python train.py --color_jitter=0.1 --encoder_qk_norm=false --fusion_encoder_norm_position="pre" --fusion_encoder_parallel_block=false
Rows from block 2 of the image encoder of a small model that answers yes/no questions on an image's attributes, named by matrix and row number. Rows with one number belong to one neuron. Each number is 128 + 32 x the weight over its row's rms, rounded and kept within 0 to 255. All counts start at 0. Numbers have three digits each.
After each neuron's rows are labels from the 100 images, of 14848, where the neuron reaches its highest value: "strongest on" is what is common among them. Only what is clearly more common there than usual is listed. The data: dashed paths with two dots that lie on the same path or on different ones. In brackets: how many of the 100.
# fc1: MLP up (encoder.blocks.2.mlp.fc1.weight, 768x192), inputs 0-191
# fc2: MLP down (encoder.blocks.2.mlp.fc2.weight, 192x768, transposed), outputs 0-191

fc1.43:101143156108101103166159049197139146166127179108076111092136102096160102093099149158113176123089118136129134116083189141086143031140114102146142119098181109098148071160105146137116121154117161127178118117073116097113077196115125122215163107173120154084145123154150139105097170082147074165086147104194158152067144146169097119140132121140081102114176178110159151129147093149087134175137122092113141105081124173123081177162129123156155141108155156172152129176143147123107146150117097183128150148093169161073160183109110109106164109096133104136178173141072119140109135179118106110
fc2.43:166113070152156135144127183151103068164121124116120130113137128145074173163185117124141072131164138098136078139172098128138114182106153116121158176155135107178145120177107161133162185063102094175086202160082152104046143140165111152085109108138101138128169107159127160112092091115150136151173140145140106088154132135115122154085172155094098171181165074137085138087103164171136150113147147146105087083137170113125151136113185139105102108183103173102110066119057143115056117062199145150104162121127194095128144153112147119192067104126089121145114089122144104105122111108135114127
strongest on: many distractors (79)

fc1.695:125080130106149157165126146125147184105157161202115155138157100102130088104130109117158100169160101159110084161132095137122116109154122138089136074129167114140111197161143194144162091119114088172134150090208188154135100125133161119141145111118162154136149117119131155128111060149086165085108134126121047124151188146090123166112100081156133116145100127090174144140137057174110109149157124151139161115104059090137100058138187108058128092136126107155155123124079084132203112169139120086196066160158160152156146097129127132178151153131115169156115078085074119138176144094131141184
fc2.695:151113145151141121109096125116179101162156142090118127140165144168136107144205156175059139087155187191181141162122131153146155128149153140137164144141151063159152119180072182110057110173144096135146130115218117132133173136169097128076006099149136104147094103153161180078135140092100136148197132169144152156069121145121123099134113169096169141111142122137136158139116130188166103094096113127146115127163117178089087130097122089162152134168120191127151073144099121123156129117138142131127134096111103170136080071109107130091153147150096140199145172111134127123106167179096171140
strongest on: short paths (64)

fc1.266:075135150128137144102086133139111149167117125145137140112115081092066168190124133155122131046143146163114165117097057112113137103173097139149125081099083150164109131168153198108140157079146098196125160154075067128073061121053125120091118133124106140104082129143169118149082117120134161157115193137197156066079077150129145131107133101132122073118137138100098167098143138112188137142107139140093120105120147095119216121136099134217124042139131075080134145143129123090154151151146139121101148138121153129074095108134126141089092159115089129139121086139086094090127055097124138129
fc2.266:076102085096124015160186122125070126107169147112060160113087134136151172072168116110168130179124061148167121191186179091179137095099128119148113136157148178105183169123147154160168099122111104084105124125130210117183149088152101164143124106154138149116142148081133130103094086141129128138070088105105113130077130098057127090125112170149116126115107101121131089163157138153073159125177119146170133165195134141157083161107136115163116140135124102156177110153115130189122157141116132142126147131154128128150116154086122116180122088142126106185137140080161136182131205118125093084
strongest on: many distractors (76)

fc1.392:169108102155136063123120115107119144117135097133080098053064171087104232165160143135090120127101134096132088157130172131135156093131103182155145115113137133109061133156110128126115149123099168136044111125129052136144111142148100092169120136040124090073097074159121128188092124149115122067091145148159147126176129106120113163116156175167138153114116146133107127158143110146173144165127147141117128213145065121111138142122105092126097094135121207101108080193182078095110117164147105155121140108144161154115132168121174125156120137060138112078166121129151101203080135112153103120
fc2.392:155172116103063165141129131127098136092162148161174122075172135132082118107165116131139125078141114108142121090100081094119178119166075105077123102169076065127138076203120099097154098164063069106102153115149178116088145128161122101093116133179095141108143123139086165128145086151125091164091129072143084174049098149148116147130106070139075137087191158120134133114111180138136118153126184120113124085106151121103139145134125116116103120071140126131197186110123124123091090097135100099152128137125062160128089102104031121097110133150126150151134137127185159110165137056090141195
strongest on: many distractors (79)

fc1.720:059096152151133087098110096126136102114111140144104114078086133177133103055128197129113081153140153167120209117147111117142124094086145117145133162138117135108116100125155134119180123121096097157216180137168095082104147045055108090166103120144093148167123129120119131119082100121140137055075161165167117128154196153180131146128122174090146193114160138155131139127126131060083153081146108102124108187110104179127065169097180099172140117091177141099134112144150104128195155148107144105163140168111124139063171098157049120112159139146130156150144150119110143117096167148109145135
fc2.720:138121092101113141174145138118157097144142131160151212156105114157097090168120145089146099129115109156137077110169108135108091142151140108138106093151186125124183165127095120159157175134177113140035098118095120091146161106153129116137100112131113105108151117074122139173127127171185123242204105109125131139058056081146123118123090099140086052133113133135117120153142169150121166117073128147115107095187109116076136063123119153053091161147117121134153134159110140127078100111120125131130190074180167121158064130128213097121124126139146105139083105138185131121140058127146120129
strongest on: many distractors (78)

fc1.248:174139142189136075126104153133157146125135179126109145131161132143117114119125161131159048158141115089143127164105129113202096048131115095083141210169169150124083177108107138065092133153106151136130160189104121078141150104127120153159143175114146108134035071147133091097117148107117165154120150137093121125090087147184142071095099155119143103174078139133181146084087179178194122155066139080105129104120103104135142095172102119118146125152130131104120164138166164106088058071152142171092194081134141121114115091154191132179085084116165118107150092118137118095126144122111115139
fc2.248:086107117111092136129199076149062173140087107153169146127064153153195104093138125140093171084160138130103085141163133096096201196133139111202118130119156169097205115140112136173177094110138163109177124097091110177092129116117110062117093130120111089096133155074105172154114121136144087134179128113149129071161104076125084169088141131117134130143147130151082158150124146078101073135180079182147113191085154139106123130120078138151128158101139170194160102111094174131165184178102149090168098154099093135166167145107109125107169151090102151128143120142161117126132120132176156124
strongest on: many distractors (78)

fc1.502:093115146109146089100147159110103118114141154126178147144132121140091139124156123077102139117069105086138159157124136121148176113138161131101133174072174141141163100115161124081155106077170178082118141098161149151132169147159093143204139101181105127162170164155110159190104130190118110112186129141088112107197097183137113100137173179120153139100175141105111149172109155125135201138155172158069154189069131143140160149136147100141115122121167175138183064107164068109110160076122136142178143096086112133109085134099070121057125136104122084079087145105041165140114124141137125173
fc2.502:113180115155116213109110112142115163095115105131119137149150130138203147129103128138162092137181175185130112100148151147119128074077114117064157107188134143148133162128176122138147081179140090119095067136186131114106064112114193147095094081107143114065148114143147133075139117066132095154147132200183159095055202128055083143152077114171140155126095142179139128107175097123116123161121128145170117111142146132172133127183117110133129116169126076126119185141101192098090128120109136129115148098168155118127145116091127148134143176175114146127112125178148126082155156079162137048
strongest on: many distractors (79)

fc1.647:138166134130079088127092130143134158146116094128085095140072116139087152206066147142151151099151091118122144179083160150156136128157092137166180090163159210110142079163137111079139060100094123147212089134112119132140182128100180075119132115121127130111145123099079096144137180090113130113134079136164117124126144100136196093130085176116065120193168159137180107149080162118186136108093046113158088107165151077156167166145179106116139117137112113180108145162146086145157107127102137120126090164117066084107176135144129179150086145104172115143148093103093166130150125153138096101
fc2.647:125093130155114122109135130059128103069155131106186158177194138127170148092158116120122137142126174145095088126145141143123108122185152068169106164080123116106081130087137125132136212161166112197089157070117158164117110159149131134149134049103109193144122138120152123169104133157128070086107100108103071186183133129116120112068153066134122182085135160085089162106139139134085127184160170164147201146078096110127085117113095085162135117116173157103121088146123124113115078111104176148150115131126125218133102094114122107118217179152093127102159125136160156141111119108145131126
strongest on: many distractors (77)